From a checkpoint of a small contrastive image-text model.
Model: 48-pixel images, encoder depths [2, 2, 3, 2], text encoder layers 8.
Training: adamw at rate 0.0016, 8200 steps, batches of 256.
Data: trained on rendered roads seen from a driver's seat, with toy cars, trees and houses, 145000 training examples, 14.5 epochs.
Rows from block 6 of the image encoder of a small contrastive image-text model, named by matrix and row number. Rows with one number belong to one channel. Each number is 128 + 32 x the weight over its row's rms, rounded and kept within 0 to 255. All counts start at 0.
After each channel's rows are labels from the 100 images, of 14848, where the channel reaches its highest value: "strongest on" is what is common among them. Only what is clearly more common there than usual is listed. The data: rendered roads seen from a driver's seat, with toy cars, trees and houses.
# convs0: expand pointwise conv (encoder.blocks.6.convs.0.weight, 384x96x1x1), inputs 64-95
# convs2: project pointwise conv (encoder.blocks.6.convs.2.weight, 96x384x1x1, transposed), outputs 64-95

convs0.265 [131 112 135  69 145 147 129 127  88 175 155  77 109 123  81 115 130 116 177 139 102 141  94 106 145 200 149 150  81  82 116 143]
convs2.265 [129 130 120  89 160 149  72 132 126 154 161  80 124 165 124 203 173  91 123 162  71  79 116 164  72 109  37 150 124 137 124 146]
strongest on: lamp

convs0.174 [106 184 113 116 129 100 147 147 154 113 147 111 145 138 125 141 125 161 116 133  91 109 107 109  78 176 108 192 139 139 162  70]
convs2.174 [112 153 165 115 109  94 167 137 158 111 161  98 120 102 185 175 116 111 167 116 167 157 143 172 171 157 125  97  62 181 137 151]
strongest on: vehicles: one

convs0.304 [138  99 122  84  56 118 127 109 140 172 134 133 146 157 163  74 170 109 192 111  80 166 147 178 181 149 137  98 181  80 159 182]
convs2.304 [187 123 150 122 163 116 157 149 139  88  98 114 115 136  86 112 154  74  89 127 160 117 138  14  83 154 101  86 118 110 111 177]
strongest on: tree

convs0.195 [144 111 179 127 132 144 142  81 105 141 102 165 117 153 156  76  84 101 123  85 180 150 141 131 107  88  73 101 169 113 185 159]
convs2.195 [194  83  91 162 161  96 155 144 138 112 145 168 153 125 119 106 121  86  91 129 134 163 134 104 191 210 139  70 126 140  87 134]
strongest on: dog

convs0.230 [186 114 101 111 116  83 154  97 121 148 113 171 100 116 133  90 129 131  94 107 184 187 123  92 125 110  83 112 189  95 131 158]
convs2.230 [ 91 189 197 109 182 103 107 121 143 115 152 132  76 119  66 128 157 109 154 134 146 121 141  62  81 127  81 122 137 127  84 178]
strongest on: dog

convs0.117 [107 104  81 135 191 154 140 137 146  96 100 142  85 110  78 142 132 171 135 166 150  81  81 118 136 149 180 133  95 138 115  69]
convs2.117 [123 136 148 145  59 165 153 116  92 133  98 136 124 134 177 139 159 156  94 123 127 105 144 174 178 148 206  98 121 129 164 101]
strongest on: pine

convs0.327 [ 78  77 100  56 116 119  63 180 132 112 139  73 118 111 196  87 113 201  76 156  97  60 103 141  59  86 123 172 172 132 125 122]
convs2.327 [143 110 122  78 138 144  71 177  99 143 118  81 150 133 198  64 162 172 168 149 139 105  86 152 117  99 159 120 137  66 145 127]
strongest on: truck

convs0.348 [142 155 116 177 138 139 147 149 109 115 144 144 163 160 110 207 134 100 110 128 102  84 128 144 152 153 114 101  95 175 150 113]
convs2.348 [112 145 170 137 109 122 129  89 157 172 136 152  99 108 135 117 130 141 162  96 141 144 160 107 135 178 138 102 134 148 127 188]
strongest on: bends left; snowy verge

convs0.209 [ 94 127 121 101 103 110 126 171 137 117 112  49 150  99 114 152 103 163  90 130 148 172 118 145  97 103 106 222 175 143 135 109]
convs2.209 [ 53 182 149 189 180  67 161 103 136 105 147 117 146 164  88 214  99  79 173 139 140 132 115 107 150 124  89 169  48 180 106  93]
strongest on: straight

convs0.60 [121 152 191  55 141  89 103 128 117 150 124  74 120 102 110 126  91 162 121 143 135 144 127  77  53  43  52 159 141  85 138 148]
convs2.60 [144  88  98 171  81 146 124 112 132 125 111 124 165 128 150 168  98 116 145 161  82 112 152 161 193 170 170 129  87 147 122 139]
strongest on: dog

convs0.69 [ 67  79 117 104 114 129 126 155 141 121 123 113 139  95  98 111  92 160  93 104 148  93  81 136 137  66 117 186 145 144 144 132]
convs2.69 [170  97  61 163 125 166 183 171 156 151 115 139 162 119 121 136 161 133  99  75 182 142 163 115 161 147 134 102 130 130 204 122]
strongest on: vehicles: one

convs0.165 [ 97 136 133  99  75  98 127 166 119 119 164  86 140 114 109 157 166 129 110 107 182 139 138 149 127  92 144 145 128 147  99 128]
convs2.165 [110 129 125 131 116 148 143 117 174 127  97  76 162 157 123 148 165  71 189 112 149 152 142 142 178 171 154 121 119 137 138 164]
strongest on: truck; straight

convs0.115 [150  90 155 108 124 133 122 136 119 157 136 146 123  73  91  91 136 130  69 109 116 128 158 147 138 178 121 108 166  64 144 183]
convs2.115 [131 182 127 126 168  93  94 156 135  52 114 149 137 174 147 144 128  85 130 182 135 112 131 131 118 102 153 120  66 142 121  79]
strongest on: bends left; barrel; vehicles: zero

convs0.278 [128 176 116 106 160 133 184 123 108  86  91  87 179 161 141 147 162 108 159 104 134 184 147 141 178 139  95 137  72  66 130 128]
convs2.278 [164 113 119 155 121 109 102 115  88 123 145 204  49 120  89 124 149 111 141 149 164 132 102  93 142 129 176  81 134 177  56 115]
strongest on: bends left

convs0.0 [157 110 188 154 117 168 129 117 119 177 103 186 137 104 134  95 120 125  80 104  99 116 173 161 148 164 129  49 146  85 198 146]
convs2.0 [120 117 118  98 186  85 126 159 132  81 162  85 130 171 134 122 107 110 211 195 151 110  98  94 133 107 121 150  77 124  89 104]
strongest on: pine

convs0.328 [204 163 100 122  94 129 159  78 111  99 122 103 152 156 155 119 135 125 161 147 121 233 152 164 182 116 115 115 130  87 104 162]
convs2.328 [154 145 169 174 105 141 172  72 126 127  64 144 128 156 136 135 130  67 169  75 160 202 158 153 154 143 103 102 126 154 122 183]
strongest on: lamp

convs0.345 [174 149 106 183 103 116 198 101 163 119 108 178 156 131 130 148  89 106 174 136 168 151 135 145 177  97  96 165 106 140 210  64]
convs2.345 [183 126 152  90 117 170 114 129 124 159 156 111 128 116 166 103 209 151 132 120 122  81 166 133 100 145  96  70 134  72 141 193]
strongest on: vehicles: zero; bends left

convs0.256 [ 72 115 109 119 138  73 110 186 106 108 164 109 142 100 108 195 103 150 106 149 181  94  85 177 127 120 129 199  97 201 107  99]
convs2.256 [143 109 129 102 136 168  96 187 162 134 165  78 128 166 136  51 209 105 101  58 118 136 159 123 100 146 139  80 173  59 152 182]
strongest on: truck

convs0.214 [183  63  91 167  91 131 148 161 143  87 111 148 150  99 122  96  67 136 114 153 133 118 157 118 166 168 134 121 142 102 153 124]
convs2.214 [120 123 154 155 144 168  88 157  80 166  45 120 153 165 120 150 104  38 149  94  93 163 170 160 130 174 146 111 114 128  83 125]
strongest on: pine; straight

convs0.355 [122 131 107 176 122 160  89 139 124 122 152 154 169 149 143 111  69 156  99 126  65  90 158 184 143 122 122 126 141 129 176 111]
convs2.355 [159 166 144 115  74 124 138 133 176 126 151 110  70 131 107  98 135 128 155 111 133 173 169 103 100 163 161 117 141 125 106 149]
strongest on: vehicles: zero; pine

convs0.211 [133 177 136 156 167 128 153 140 165  65 149 142 160 150 180  82 135 161  77  76 131  97 156 132  85 137  70 105 158  82 166 129]
convs2.211 [113 184 157 151 117  90 116 124 109 133 184 160 142 122 116 121  90 123 102 112 126  97 162 117  88 167  82 162 129 118 147 144]
strongest on: vehicles: two; barrel; dog

convs0.169 [134 136 133 147 167 138 132 123 154 109 144 125 109 142 193 117 127 136 115 127 123 109 109 108 121 169 129  81  91 124 151 106]
convs2.169 [166 196 125 122 110 118 145 127  93  98 109 185  71 140  57 125 123 126  84 166 133 140 120  63 114 174 162 127 162 109  95 102]
strongest on: pine

convs0.311 [187 145 106 180 132 168 144  87 118 114 139  99 156 189 119 182 147  92 151 121 113 132 153 104 127 141 105  95  80 160 130 133]
convs2.311 [141 179 134 125  75 189 106 129 201 108 106 104 159 155 154 115 192 102 140 106 134 175 155 159 146 162 175 134  85 147 211 110]
strongest on: dog

convs0.50 [105 182 132 131 203 122 156  94 127  67  47  93 155 171  88 170 134  88 113 135 120 134 141  72  78 156  88 134  91 135 108 148]
convs2.50 [118 154 170 135  81 108 182 117 163  93 139 103 201 132 143 112 162  93 126  72 118 127 196 201 134 125 116 121  84  91 179 133]
strongest on: straight

convs0.172 [ 89 120 118  86 117 123 107 164 208 117 162  90 127 109 112  97  91 134 151 104 120  71 137 104 117  85 124 146 118  85 197 132]
convs2.172 [148 160 157 156 149  69 139  62  81 136  83 151 154 156 139 165 134 114 122 111 103 228 126 128 111 130  57 164 167 161  89 135]
strongest on: straight; vehicles: zero

convs0.179 [129 141 201 191 199 117 161 116 144 120 135 143 139 124  73 172 128 102 124 118 104 107 170 100  68 166  90 130  69 149 145 121]
convs2.179 [102  93 192 108  98 115 109 140 149 159 156 105 161  99 214 166 136  90 142  96 111  96 145 181 124 160 111  89  94 184 170 177]
strongest on: truck

convs0.226 [ 92 102 111  78 127 126  67 191  90 116 136  82 165 100 113 116 149 140  52  91 114 101 121 161 127 124 148  95 116 142  96 171]
convs2.226 [155 156 129 191 106  96 176  86 179 123 150 159 102 128  49 152  89 123 109 102 132 146 133  84 135 146 101 163 155 175 167 116]
strongest on: vehicles: one; straight

convs0.281 [146 120 133 140 171 153 111 111 130 142  99 142 110 143 104 138  46  87 147 170 101 176 151  75 118 131  97 166 134 136 137 143]
convs2.281 [125 135 150 137 104 109 201  86 139  95  61 117 134 129  92 131 122 106 189 112 180 169 133 127 222 156 157 123 112  97 116 176]
strongest on: vehicles: one; bends right

convs0.266 [115 165 121 162 223 127 161  97  94  99  96 162 136 166  94 111  74 138 195 167 136 157 123 108 157 160 119 199 101  86 116  96]
convs2.266 [100 122 172 128 113 153  99  92 167  99 114 104 163 148 149 159 187  98 112 131 104 112 126 212 150 129 138 106 117 127 145 148]
strongest on: tree; straight; pine

convs0.282 [179 138  90 132 132 126 116 167  76 159  63 152 131  56  68 144  76 138  81 149  93 169 156  69 116 160 155 114 131 103  99 146]
convs2.282 [100 132 151 112 162 125 110 139 171 127 133  93 175 161 131 134 126  46 142  91 100 103 143 110  41  99  24 131 125 126 167 135]
strongest on: lamp

convs0.271 [150  91 127 122  50  80 146  85 104 147 115 152 137  78 129 178 107 130 127 114 141 146 155 195 161  83 122 134 138 139 124 140]
convs2.271 [ 88 162 146 114 198  85  38 141 104 139 152  98 163 174 167 117 153  93  96 105  82 114 125 123  74 150 101 140 140 106 113 121]
strongest on: tree

convs0.108 [115 136 130 134 166 134 117 115 114  96  75 169  60 150  69 133  92  74 127 168 142 121 136  48  48 119 121 157 137 153  61 148]
convs2.108 [166 203 132 172 139  62 141  28 164 100 138 140 150 144 106 174 148 109 147 118 103 223 126 122 168 119 163 105  92 154 138  83]
strongest on: tree

convs0.19 [100 137 130 104 175 157 146 154 100 160  82  81 160 135  69 203 173  86 127  80 143 167 132 124  99 128  94 156  99 150  98 124]
convs2.19 [103 114 123 112 117 132 155 167 142 104  89  68 175  91 101 151 128 140 130 130 138 124 139 165 202 138 166 131  68  77 126 157]
strongest on: truck; vehicles: two

convs0.269 [140 126 113 121 103 124 141 100 179 125 133 164 111 140 123 106 136  88 164 120 138 138 127 107 152  45  71 125 166 112 172 136]
convs2.269 [124 159 138 158 141  65 125  52 117 115  97 170 140 196  88 169  52  51 164 127 122 187 144 100 129 104  93 167 120 161 113 100]
strongest on: bends left; house

convs0.196 [127 151 120 124 100 125 177  92 133 128 102 144 120 132  21 110 116 133 174 141 115 159 117  92 159 112 137 190 150  84 111 141]
convs2.196 [120 119 184 125 121 105  68 148 153 113 154 122 158 114 212  94 141  90  90  78 116 107 159 165 125 142 125  54 125 147 174 155]
strongest on: bends left; vehicles: zero

convs0.47 [154 115 138 153 129 105 164 129 142 117  98 140 151 104 111 141  81 112  98 114 130 161 196 126  88 178 112 142  91 111 163 121]
convs2.47 [ 92 156 201 162 104  74 133 145 187 107 154 167 101  96 150 163 150 108 156  97 138 150 136 169 174 127 178  74  92 184 150 106]
strongest on: vehicles: one